{"norm": "rmsnorm", "fused_qkv": true, "parallel_block": false, "inner_norm": false, "residual_init": "scaled_by_depth", "optimizer": "soap", "beta2": 0.99}
Rows from block 2 of a small CTC audio transcriber, named by matrix and row number. Rows with one number belong to one neuron. Each number is 500 + 25 x the weight over its row's rms, rounded and kept within 0 to 999. All counts start at 0. Numbers have three digits each. After the name is the row's rms in percent of the matrix's.
After each neuron's rows are labels from the 100 clips, of 14976, where the neuron reaches its highest value: "responds to" is what is common among them; "peak on" is the class under the peak. Only what is clearly more common there than usual is listed. The data: telephone keypad tones over noise or synthetic speech.
# fc1: MLP up (model.blocks.2.mlp.fc1.weight, 1024x256), inputs 0-127
# fc2: MLP down (model.blocks.2.mlp.fc2.weight, 256x1024, transposed), outputs 0-127

fc1.469 110:502524480535500500458500500484500508500495500500495500500468500458500485512495440442500500500519488481476500488500500500500500513545500471473491462481500448486467500482508500520515479501500492538480483500539531484471511475477502498506500557500500500541457486470499500487500500538460500488500508520471519521540539464500475500526500549425473492531500545541580493510547486500500507500500
fc2.469 125:478519500555500536500500500532522468473460469491473500472500500478500500502480496482515489500475519513511442520551500526492523477531487475516500500450486500521521513500500500465480534475500506470500512518500488485451524500513474490510500506475397530500477484457509449500500500517472500500500508473510500502533534475506478500461500449493470518520500492521508500478469504500500500509474
responds to: key "#"; last key: #
peak on: key "#"

fc1.669 113:458476460500499525528500520488465480500482500500500477480474499506519500533492500497527477513474499454473510563500491507491500507485512500487463500503500500436565500538500496500541500471517500500500469500500541500537501538445504500517498492433516500588514537540500467500548555563489517472474457500477493463565518500489467554500521506492540500500500500471535500500483500497500472538500
fc2.669 110:453495500520546456536495500519500500500533500527500500472500485500491468500500500536542478497500491488500471500452482528500484468532536495485461514483482500475449540500509500468500500523525481484500540508531520523500512451495520498500511484438456500537475473470500485500500542422500500500495500487500487511537525500478505500500471528536520526426484500470508500500511560483478450480500
responds to: key "0"; first key: 0
peak on: key "0"

fc1.341 097:521525500512531434471523500535508500500553520508489530445536511500463470467536500538501513500480430512500492482524500500484500500547470520490495494479548500500527491500500500543536465488457508500500500500500500517525500483500500500532500527479530537506531553524534500468500516500511450493500469515505434521488496509479510500499533500500458500500528524500520480465493500497500526527525
fc2.341 097:535471479523537524571487469490500517502446500487483500510507535500485483500469512487500507498500500500473500536462500487535500500475497518500495510506502500483519500496500463495543494500500500500500509488492499500524500500500481494500537538500501537500503524510529500504560504514494543516479478480498515500500541500505530500455516500466508420519500517500500486500497525500523475520451
responds to: key "0"; quiet level; last key: 0; first key: 0
peak on: key "0"

fc1.220 098:522500495469500480495538527500493500500500524465530500550446500513527500548521505493486468472472456500480544500460486497500462474513446524494500469460500466484500470498500534446500497491502500456537510537463464524500449489500500500434500511488487530500489533526522499484500500466461500456500500564482500525499518463515491511500496511530487508513500500500500450500537500528500500499505
fc2.220 101:539500520474567500528500515455499500491500515467471500482528500429456528505555500512500524481492511471489500487519488474489500471479499500500520525521554500532500535500517500500511500526532483481496500510474497503524530532500502500530525500534521495462543500527509500500496525509526552500508500473484500500500489490548494522500509500472474500500480500495517470500484515500463460500523
responds to: key "0"
peak on: key "0"

fc1.648 086:500500500500478543500500500502500514484525500491500500473497472461541465500500453483500484514471500493553466459493507488470527516500500451496498503481525500502500500500554470511498479500504460446500500516512464500507500488458500535499519573429479537491500501500540478522491500543501454468478528458485500500466534500478500500531503475481483500527522500472541482500530531477463500495441
fc2.648 091:500516465529572478500524500500517500544500536500500500457500500490463484442529545463500500500527500500510541500505494497500504500472462468500500506500500550500500485500475500500514500500503512538500500558559486584474500538500478500503493501500510519500519456499491500500500511511458518500500500470461500477460531530574462500471500492555500478500498500500500468504464500500500478492434
responds to: key "#"; reverberation
peak on: key "#"

fc1.485 088:506500462500489499451492505488517471477500500428500500500493460500531507500442506500475456489517500500528500500552490536500465500500549500516529531483500443478452508500500531500483488501471473500532497500524525475526534500470472510500526500525448472455500535500500500459525505500479533516500455524477500497500500500500539473500478522487503484482491517534492483464500466516517496500569
fc2.485 100:500546451483525524547479507475506482523482500437508500525510512428500519508500509472500489481558439466500500494500510449516520533500500446559507500500519453491500500500492523539500512500537561476488521500500471505500527500483500516440515500500481498529529522524440471500497499560500489500500520530477460529500500489516484500500500500500491525463442476482508500515447500558536523508552
responds to: key "2"; reverberation; first key: 2; last key: 2
peak on: key "2"

fc1.682 067:533500521463464465527511496500500500455471526532500472560443469500500472500533478470500552509500519500500550500458496500545500511500500500458459486455500477537528500497500466485500500522490463539521437485472508516479500480444500476500545500500569500527465500502500500488500454522519455466486500500500511463500530500500500500524500490500534500536500498502500500500543487500496500487500
fc2.682 079:500500500500500500449500500466500475512534500481500506533442551511500486491486479474502527473488500465491500500500500485450543500502517500513485500417492482500532500471515513500505500489526453496500514565517481517535500500511500436500531503522552500497497524500500489463443459500525520461500524498491507500465445500508476483456483468500500545500500485500511500500500468461500500525488
responds to: key "9"; last key: 9
peak on: key "9"

fc1.352 107:483477511473508552490547528481500533500500489500477473500550501526530485500474483522530504500499500471530523500518494500510500543519527527484497512471544481500466500554522455536445500500500500498494511489496478489573479529463472515495492535500500539563500450494500545500512528481489527509521492500506515510556500508512510484500511556522539534534555500500540500507500546506500500500511
fc2.352 116:525501535535472428528501517540502572548492500500525498500477516500500468500500472538549479501507542466500500522500509474490501474499500500500454458500500531544475496506500500479500515471508470513530471466474518500478508500498445500496486482529479479516549500533586443554487500471506500474511484509487500487500500532492484485517500500492554540500500500490444536513500497458531567506513
responds to: reverberation; key "4"
peak on: key "4"

fc1.753 128:536460524467466536500474482509500465510527500504559526500500483500525500484514526491535472500500507500515491500471522555519462473472500500500500471512468524533431500494465481467500500513532480529500500544450513470462452529516542505461500468490525509516489500519528487466496477488553519500500500531500489499496517500489500462500485501456537445470487467481460507495530500474492528490543
fc2.753 133:470470500480535500475507500475505500500508527509506496554537526518488507500504531462500527500583500499500546523521518490500500512488523491496490514500500525512464490491452500500559489500519500479497471499489500500471509585500537485475500474500494538509494503547471497469502472442511500517500500518487512520500563500472500500536460517488514496518517477513500498436500493509510466481476
responds to: key "9"; quiet level; last key: 9
peak on: key "9"

fc1.191 100:491471501500472474495500471500500492468485500456500538500485529500489521521445424567482503463499501500477488500481455508506535500521544550506520485499500500500541529500452473458450493519454482524459500521455474500525510474483486475500518481467534512500500535500521500462500478500519488504527500533500491497499477477517500500481500508543529557500500491500484522529516503518487531500500
fc2.191 103:500542500527458515561465509500463500500500500523551487522550500541500464483449488521500446463447487517461509514501475478495532500500500452500500500500477474500529500496491483492489475514481500520500558569500500500509518500521517493543461480500523543502461486500551479484482500500536500500500484500504477500500500510498500506503500500526500474487526510465482500493487524503469500496495
responds to: key "C"; last key: C
peak on: key "C"

fc1.349 113:500514500459519508463500500474517500505477514500526462479500501518530542493484500500500510500515524495500450497482511506507479486475500539452425500500509534512500537505528473478500494557500485494450534529500488549500500500500518480459458495547512474500500503516527500524515536493526531488508515500459500560513500500470511533499520433537483523512500444479500517506513499529500489500500
fc2.349 124:471500473496500497520530500512498489558489489522538500493500538500500542508519521459444495497446465472489500500471500500500499531500478448515500500477485500478532474523467500500523500500500526479477491500500442454521511548521531510476526500546517520500504500478494480537522513560486491500528480493500474470500509518556529515495466422484493453518487476456500492500500500518466571500527
responds to: key "5"; reverberation
peak on: key "5"; key "2"

fc1.715 076:537506429487475479508479547519473500500486458500500470516479516481500500500500507515500500500510465500497460500500525489506502522500500500530500470526500488500460538497478500500463500539542477500516510500531531518500500500477500500511535504484500500521460483487500500500500543484499537433500500485489491523527507536500500500500492539550500443500429475489503480459483554470509500507484
fc2.715 081:500500512500494514530500535500500540546475500512500500514500469500534500496455500479500456484499494543537490489485500495509493557473500463443488487541483538433532500488513477500528500500498500512484500485533532500498525504541507500480528500482500473500501522458545509514564500480468459500475500519500478500480512500489516500557565500502485520528514500543490500522532500501459500500536
responds to: reverberation; key "1"
peak on: key "8"

fc1.662 071:551430494472480481557500500544462499524443500538512490500500504546488500494505502447500466526508471471500442500447500491500477500476487502481494517508500474500471462527500500538531512500516500500500485467551566477490500500489500511503500464481556500556500500468540500500500480521500494518479503496500500540462478500478549471464500500500512520500511500500500500500479536497499500486529
fc2.662 080:455522465500522481493479500494470485461500484500474539500500510478500462553460500500531518494500524469468500500478456500500468520489582510458523515500460524423531503500500513491527485500500513454535500534503500542524477466457500500522500500500524504467472541500500500467540500497500494509500447517511465473490500517500548500504497467488424470500541444508516502500500500500500500475443
responds to: key "9"
peak on: key "9"

fc1.356 105:500500500532544493462492500484500486467461500520500472487500456447494476500520489462487465502531500500492517469524500528500475500495500497485523505479484517460441500500500493557525500486500488465518507500500521519526467500535439532462500509497518456495473525485507507500518460476500500475519500506529519507458481500500510551469458500500481463487531492548530500569476518500500524500500
fc2.356 102:500500500544489475489459474485500500463500500500450482500500500485500500505477500452500484500500497500489522503548466526500500534489500516500482500510500557439504472478474536500513500484495544579474500526532505500500500500500463521526535500500462500500500531469500526485500500505526447465527544511500500500500500494550516548500546529500490467486516500544512509481500500500500500513534
responds to: key "9"; number of keys: 9
peak on: key "9"

fc1.250 083:515473544500500529464500500502485569499462500500500554499477500441500525518471446480500500492477500455503584470449510474500471500514500513500474484459480475508527479495500500500472520467500543481543485497500523471500500479509500465504500486483495495546500474500508457483500490478500488500500536500490516500452488480500498500500500532531500460479481556500500500500500508510500500522507
fc2.250 090:503469519467464497462478500500524532454543500500468500496500511500551466500474532466500452508500516456500500500539500500463500500458548513464479515517500525491464500458510548489500488500526446493526457447516464470500433545500458539491501538485522524499466500482500500533472491514480540500537475500471549521500510522500536500500468500466556506500499507475495500512553500500530522475500
responds to: reverberation; pink noise
peak on: key "1"

fc1.582 112:500494500500488461500459500512517535554496554478487542534509507533531515467471528580514500505476500484466485486457525479482500500471458430479500466528500500480526502500474500494522524541502508504432518500500497525461515502490497500500500500495465500471500494500496500418495515515500500546500494544527490508501463439493457561500500480531487460514527500500529510483507500545490506527478
fc2.582 115:516500500507502500533508500500514514478518500500500525500477518564500496499467436500500490513491476500514476516513469492500524481510540512490520536500521477500500486521514525471484516533480536545483532500477455454576493546526453514500524528519500497529547495512500495500500517569483500487464500525500500500500498478500531500454507500490478430480500445462469465500477543467501552500519
responds to: key "C"; key "2"
peak on: key "2"; key "C"

fc1.667 098:500500540484500536490500535525500459465484595471500459479475500500499500500514488543516500479500496488525508492485516444500500477500513500500518515529469478463467500537494500477500505500475515500483500428515438476507485500542493473530500503500500500517460498483459500503542471500486523500500476500531500490500506484500500500500493500500518497480548500489476459500500522510490490500500
fc2.667 096:526467500521524479523449491511466463521476500536495492484532504510500525500500479524476482500503531511500500500546514547532472434537535500482500519495541525500500500500494486500534500514511460454500469500455587466490465500466537500494504500490566500565500491500560483539507500477538500479500500500491494480500498479475476500500500513496500500544490500428500503531500536528500500500467
responds to: reverberation; key "B"; last key: B
peak on: key "B"

fc1.252 090:556525486500496500500488570500449500445549464500493451477495499518459482537467525500527500500531514464485485500513500419500473484495451533500500512490500543500476500500473482500500474480488500471500515461500500521494482566467500500535500500524504557559500508500464500500535500500535486506528511500490519497487500500469460500500528534500492468500500479506507544532532466500480535524511
fc2.252 094:440500470532455482526556500488489496491500482500487457509477467478493523500500500489449502500500462500532546500470462489505506500500500497498479500519490500439504498499450429475481532500501573557514460500472467492493525454490521507500453500475465534522544500500504557500500510522500518511500511506518474480560483497500515500504477471500506448506500524555471470500500500500551525511494
responds to: reverberation; quiet level; key "C"; number of keys: 8
peak on: key "C"

fc1.65 103:521508493500481483529500520551516467500500501500561500500500523468500495500482562500445515539500500500500498500549510532500523505490500511508461444505465500500500491500500470453495500520472500472484500500525500486466471500432500500482480500500549500505499500464444500525456490544500528472479472491544551500500479500516500466496521477513483542477520463490500480500500469550500522500525
fc2.65 087:550478500496567536481470465538500487495523500430500468510500476443465500476543505500500500500465474505500500528500500500526468523476500530440500500500489527500461526458510512500545519510483500452493500538500514500500481510500500511500500500500500500536478484489445528554491500500532525503500476589500500500500499514516541500517436463500500510494500500474544485539500500514500500500490
responds to: key "B"; reverberation; last key: B
peak on: key "B"

fc1.308 079:492500494516500528500499500540500474526492500477547500500492500500500476449500499524500501496528500502480474468500500473514526500489519502500515506500500501500500474500467521477500465511480500485443465476500520464462441500529534533500522500500553496432510500480489500443520509500463522479500441475500493532503455497512522509500469537500528500500500511486515490524508500458500515503452
fc2.308 079:502452500500528551500531556538512500505500530500500519537532457485480512477500475500500500474449510500500500500509500500500500528557499557500500500522527500553502470504595529513500498517479500500473452521523500500444513500503500530500492451525479488478500480500500550503468557532500511510514500506500536477514500531538568500500538500474500500500522500500500488483500518507530477500476
responds to: key "#"; reverberation; last key: #; first key: #
peak on: key "#"

fc1.80 115:476552540436516500456500486477476498503546497490545500500440476553519507485500524496500474555455515520520474482541500545497500500500513529500512497497500499486469500525500500463518521547500502478485515505528489545488490500484500493470487554485494502500459490474481470494525519489456500468505523549500483555499496500486529500500500533500512500508480488513440500531508500501500508471524
fc2.80 117:500455500504529546538526500500504562473533510493425510475515502500500490477464477457507518449500505454475471500528483447500501500495549500501481524478500498517472500487500493515436506469467500500497500500455503505489490488472568488540500532474557464520497521536515552458499514471497500510533500482499477494500500500495535500477500472429500510464523484537500488518496505537516500476548
responds to: key "B"
peak on: key "B"

fc1.447 108:500528478500504484527476434453500500493540444537544511500453558500500499545524517500500502500500500446504500468500559500508500466501488477496558421500500505536518500500473475500451526479468458500440500476517459499500475462480538447448498551500514481500529502478500500506500503500470495497500508476500488481487500512470500530463556500500509500514539500513500503500472478500465490477500
fc2.447 098:508490531500500561513483500475498560500500500500533500500485452537500500452539499496470516453527513460516487501480500488510500484503500500487500486500494551500500484500505533607532500500492500541540520500491545474555500505454417500532551500510480500500478500575500571512500425545462500500500500558494500508488492507470484521500465500477469524500524500500492500483500500475467471500500
responds to: key "6"; last key: 6
peak on: key "6"

fc1.435 094:525500510503517492504500515500466471545500513500548480518500500516500524500477535482505512503453495432500500562485569500500500544472546500500489461500487500500533457520507542487508500500492500552510484534506511513517465534488529522459504509500558500481500486534515500480520478530475441500500495500500475500549500500500473468500514487488500458524500500500489500522510500500524479514469
fc2.435 109:512513495503492520553494488465500456503497500504500561500514505472463509500538481508558486500528489510516504524500500490467500516484471508518500467498500507500500516442484500508500445519500529500515536465500493547506518530500511468525500539500500478517518510460500512535468506500529500498424500483522501497500491481500525500492484512500447493500500500470542511527499500500562467502553
responds to: key "6"
peak on: key "6"

fc1.158 094:500492473500492500496478448480477474461500496485521500518518491482491500511500464530521447473500446500500503481525482500458495457523500477500500500545506498500500529500520500500540506519480514514531509470500476522544514516578529537486512488500522453495496571506476505510484473542500523500527500462500500466500551500551476500500500500500497500531530500453513520463521500500483488481500
fc2.158 089:546482514466474481525505500510481473538510507460535500492477500478500500500473500503469500460508459475522572521500515500471510500557474516514506478469474438493500500500565477500500475500515482499493461489485500500500483462437500535543500444500511500500486479500507500534515500457500500484517500532465474500496500485533500498500484538534500571500507424500515478520513477500504506500508
responds to: key "#"
peak on: key "#"

fc1.706 096:481479478518549448500500500495515523494482468524474493539461510469500473500440500500483501523500500500466478500500500500481500500500500487512492439500500512482500519500502500474477500540510500446466512500500500507500495500508500487502528452500463477528540464500566493500500500533453522511500500566448500500509536475500504515437466491508495500479468485538500450525500500475500504500491
fc2.706 106:487522500442460500569514513512499509527518500550529500488523553491533509535487500526452500453510500499524473476500491469485500520500481458531500469500496500483477499535526440487529488520553503467500500515515500500445463475539508500488550500483482494501503513500530547455514500524497467482523480527500500486474457506582454500443567500535519488460500500500515500512500458512537520469459
responds to: key "B"; quiet level
peak on: key "B"

fc1.759 092:519500464500522500500477454476512524473500528500550452464502451500476462500501506537511461459476499439468516500495540525499524460500500487536528484474483500500500512493533481500519500500558482472510500475498455463522452505453500492470516486511537474500500515558500482524500521500512500476483500489528484500500498500493500500483513486482558511485453552535517474512524500480500461500500
fc2.759 090:517476474505503520513479511460500528500500462500476484463451500500522537500499472513456487457486512500500558475500519487500482565527500494500472459546500500500500500522447490539491479500541486571517515500497562500500477438501510472501515500500500500542509500473500500537504441500522488509523489461500521515500519475480474500500515500505500507531514500500500500500486498496500519509500
responds to: key "1"
peak on: key "1"

fc1.279 113:490481538455531504500500520530521527479476531518523515500512481518511467479500500483481476485522500501501493500532507522500517451483486533500491520521500500500500466438448500466498494481500541484517515500465500466500500477456478512541510466454500516545500500464477487491491512494474500500458487503482469477489480542499480511473481500468500467541500500494554500501473500434495500500497
fc2.279 108:514500521438503500486477536500519500476500500500445468529476527500517481508500479500500500507495497499500517523475447500500516525462500489549545462463500436500486524475500472500480550495462530494528518481525569500516500454448500508454498500535485523510517500500500501500549492500482561500480490546457467467500474500518500500535467512456499529500498533498491500496500473494499502481467
responds to: key "#"; number of keys: 9
peak on: key "#"

fc1.723 103:519466524500500500516524509541510456487452522478469519453500523517526500495457437500500515550481517483500500501504478500485439500540501482529500546449545464486540500500494500500530500571517535489497510517520500500545500500500515503518500455531530510472536523483500485488504500500500500521503502500485513495477500500500505500500500448449500486500500500469500472445571509510500500500500
fc2.723 098:500504515540468507500447483476509496500500500500499472475469490472517499484591479500501482503519508516500493476538500525457454539473500497500470476506501515459498500500504462507504484482488482518509538529500533513456520466500481500455442564500508474556514500467538500529500537533473512493480530492482500526467449477500444500480486487500472525500500500500511526500448473500476508480491
responds to: key "0"; quiet level
peak on: key "0"

fc1.190 080:500468496500519500476500492500500457500551500477527518500500441531540453451543522517500504500500528513500503521489427546500516450500546500500500500500533487461539434500522500500519545471476500493486487479500500520482496500474479513491500500519500500528500500460485489476476471539514522500506500522500497491518500523522488545518553500512500470483500500500535491500500508500482461500500
fc2.190 078:473486480531475500492530500500500456458500502500478500500465500461480490521500483500477504497481537500442500512500527500500531500454482478500477518500523530505500500542506510531500430505500500500508494550480535473465496534500470508498475589509500470500450500500511554463500500517500500474500484500500521500500469500494500522500483500474523507484513534500500500500500546514500514486451
responds to: key "1"
peak on: key "1"

fc1.700 099:500531507463485519500535502461475500474500519498521450452500483490505495512478500475560519483456500467475451493505500500490520490500500500500542486522470500548479500500500490471500500500479466456483500505522521478449500500500496555500493521481500504497524442486466500454492500529500539496500545507480538472500493504500500513501500500481538500487443571533499512500536549508523481500500
fc2.700 092:500509475500480520469500500500510485500501514477479503545478512500509530537454500514500473500442480462486500502474522538488500539500500467500514500520500526514484512500500500500500478489482485546489520489524448480509500495540501500500504526464448462500501500530507500485527480536479500500500474500500528500486500503478505534500508477551517524507526536496535462489500530502435564481451
responds to: key "#"; reverberation
peak on: key "#"

fc1.116 109:500528500483531494480500523500500430538534529519503474505449502494486500518500516500537500463500500469493500500500500500482530482500510538481517491482439493481500542500497488478467500473468513535464500482500500463507500524484459481500500479537466500500500466500500480515500500515537462522541471498485539530475445524545474500466512506561515506459467466538500465525542544503477526500472
fc2.116 106:500500514521500452492500528499500500499500486487500463464500511499465500480468540529470500488560524481513492509500504478482500500542502523473482472462536526472500500539523500541442497495500500445500444500540499484500500473484522524472500526503500498544506511500487500470439562485518454500500500512491524488472500495502500516523459500486497500513523500491472500547517500494500526507533
responds to: reverberation; speech; key "6"
peak on: key "6"

fc1.30 085:482516500476484465500500500507552509500500527498500487491511487525452438494484500458527548468500477469481532500463500531478480503506500510500500541493500502499497492466500461500500500553478490500525486500500538500500511529445423502478522460473527507500544465500521500499500496500473477523493500526467441489490545431539515493500500500550500514500556554479538524510539500500487500531462
fc2.30 085:500511553503500541500544505510517483500477500474463501500482464441500500500547500511500450487506500488500479500500456510500459500469500516521500500486489500500500499468472500500521500478517474556474500462481500520521500552517488528525500461529456509573495561507462524525456500482480455509484500500500500525432524518500520500500493563485480473500448500504500533500535475526500500514453
responds to: key "1"
peak on: key "1"

fc1.489 095:536500564480500500475444542516500500500482515506535532475500538478568500487573500529485476538460500536494471517467523500510500500456500513493501521504531500500500500538500518505500489500503526539511500500506500500543502539500542475481497519489439502500487509455499553534441523500468489464520525522500500500500539500500459538554448529500500518500500492486439500500501510496539449500512
fc2.489 093:500486501500500485500479501554490539474527513500471500504518500500532469496451511515473506422538502500500524528500500487503522544500500510462500465500522500500434444500500500500527489498526501500450518517492500512438499468500500505503476500486500494482479500508500494483520500441505500497548495517475500500492500487500479512541515502500575559458500479500440496500519500527479522473521
responds to: key "0"
peak on: key "0"

fc1.720 101:458511500510500498500500523518491538500497472512517535564500500500500545485435461524500495486520521498505454523500424517523457527532488500500500474508457500500498510500471439480472510543500536453460469500500482530485540536549500485507492500500500472479554466454494506501500500503500500458454500518500491500461500504522473523467458500533480537494413480500499534490504516500474500500500
fc2.720 095:501506526472480467534500490515532539542490482537526522444500518467507500500498479482488511500485500496507507507500500488500490500449502500570547500510516519535492476479521533505468542494500477500495516483475501529548501516529515500468543465486500500518455530453535496500500468500487500512500500500500472533448500500510537493522559476511491509554500515500549500461500545505500470500500
responds to: key "C"; reverberation; last key: C
peak on: key "C"

fc1.304 114:509493470430524499547522580500500510511500500500479489516529478538482475476500543539500517469520505500494500498509513508500476523500512455489476461486519478527568508458468484512478500500500500528501513500535500521489461471496487500522500500534500478500471466500500478561461487510500500500508512529524527504466513521500500441467566526534536529500500500510480548527500500500517460494480
fc2.304 117:500513458509500496500479505482500518500491464483506477459482500488522525494549491505520500500475480459466522514476488474470543481532541500481489461494523494529500535500535500500457519500500503476462507548480474500500463500500522507531473475569523500538500504444500474493477500495470475499500500502508500520551493531500489490501502496547466474500482454538490492483476520509540500506468
responds to: reverberation; key "A"
peak on: key "A"

fc1.503 084:466472497507500466522500520500446500470500500550531530515525511500500461498511537536472537500460500500513442453528500464482499500500488500521461475532500535492514500476494533577548500497519499508500525500456517559500477462518500500461466500535545500500500524500500465515506500500516510511486471575515461526545563522532526490500463500505490478500475500500533512500500546562480500552492
fc2.503 084:500493470500505500503447533496500474500500527492519459524476500500450529526485455468525500500512503514500502490479498519458561517422516515455500500500492499461500468540527500500478497500500552507500463558500435500460496500530512500500469497491500516500541524500498527535500563517497500500500462500500500490500546454500539500551500440513500500537481500500497513511500500481500508500542
responds to: key "#"; last key: #
peak on: key "#"

fc1.129 088:500500500472473474468483500500525500500500524500488500500500557493488500468575496500511496526465500512500500500500477485500500527456500500529509478474500493506500527500522540539506500500431501500484526490532500517521477500460500518500518483476549500500447538511500479468499535500500462481500490495542527556500446510455537471500486547520500590471500500500459500500555542521507500537500
fc2.129 099:497517514477550518553492511492525512500487531532500500487543537500469547500471451500509500482466472502522505475494475528500500520512532481500418500500470500490473528485500486483509473500501545500500500504498500480419500502531486516447528518474500516500516482481507516518500514550519500497489551515512507492500518477504472500479500511500500500530511500469500500400473500500500461517520
responds to: key "0"; reverberation
peak on: key "0"

fc1.525 093:544487481500464529479456622499506475508543500496500480487500483499500490469535500455500500474500527487500486481480501492500500500519500539469482505479500543521539517468495500500483507488481533500507544478494519518527468495549500500525500491505529500511500448533500500500486500464532507500456500524445481523470479500492473508490500500500500537487477500500500520497545531549500456490505
fc2.525 091:500500510532500543544500525554487500493518509499542498501472487500500471500519500545521500500542477470500524477538485499502500500484548500517486511506475500475440476541502500500526500494495511516473500498513500500500455474535480500500542467500559500500500500500463500500469500533500458488449451488536468500500543519519518457541432500527537500489500500510469483500462500511494499460500
responds to: key "5"; reverberation
peak on: key "5"

fc1.286 103:503513515562530500520479525500505500451489488500544478473500500462525529458490503509507475500497552512484500529550500415500470500500551485524529507523468500524460470512464510524500500502500500473475524483510516529433500500500472504523510509484550500542487484508500523519511475500513500496529508481538540500499500534547500498514544508501502500458500458500371505508508500491524503507486
fc2.286 107:487500458497500532500486554461500500484477481500519477533514500464533493509500500499551551500509500510519469524468494476500485486487456500487500500500510500472508495444489500440470524514500502500518534500457501478504516428500480500472481500481482528485506500452487479466488443447500500531533516500471529500467467500500508501500519516500500484468493518455471539453500500526500559540490
responds to: key "9"; quiet level
peak on: key "9"

fc1.401 116:510452474533496525567511500500484524532500463500503512500518440500506518512536500469500500500528500500488491520500469494491505430534464480493513501500509523476557440500508524500500480521515527500477485519500522523511480481551500500500512493504490510502528492500556500526500500478500465481529524500497500520500500418482500500481493500491510526525438519500529500468451501500490551500534
fc2.401 102:502497500534500492503500500471480517485514497449541485463500500482482500500525507500500490510548481500520500500430526535539500489500501514488489500500488496468540461532473467508516529496500503500482532500500459525514458500474482500495479460512452500500481495482500457460472466523547500500500500500474500531475500500500478500500496517475459500500521500536548500505510504500485467500500
responds to: key "2"; last key: 2
peak on: key "2"

fc1.376 136:533496500508526541525500554532510474537482528524520515470462541500502477469491511479513510495513456486500500518500438499491524500500489499508544482500500503518500531487478515528543455500472541500484522470495500473500500500558547505525500531500508519500500531512504544488509491523493495500490456500500500491481479524517500530520500510500487484500464497451509479522500500467500490530452
fc2.376 140:500533494522556500538500472500481501499522500527472509500486499475500476500467503525500512484517500529507488521473500462528524505515514492456547500467513500569491452493490517500576496470504473475488521576484515500527508500518504500500490500516500500500463500518500481524515533544519461500528501507473488500477481521532489502500528513517500523541519500519558470500441500500499516494500
responds to: key "6"; last key: 6; first key: 6
peak on: key "6"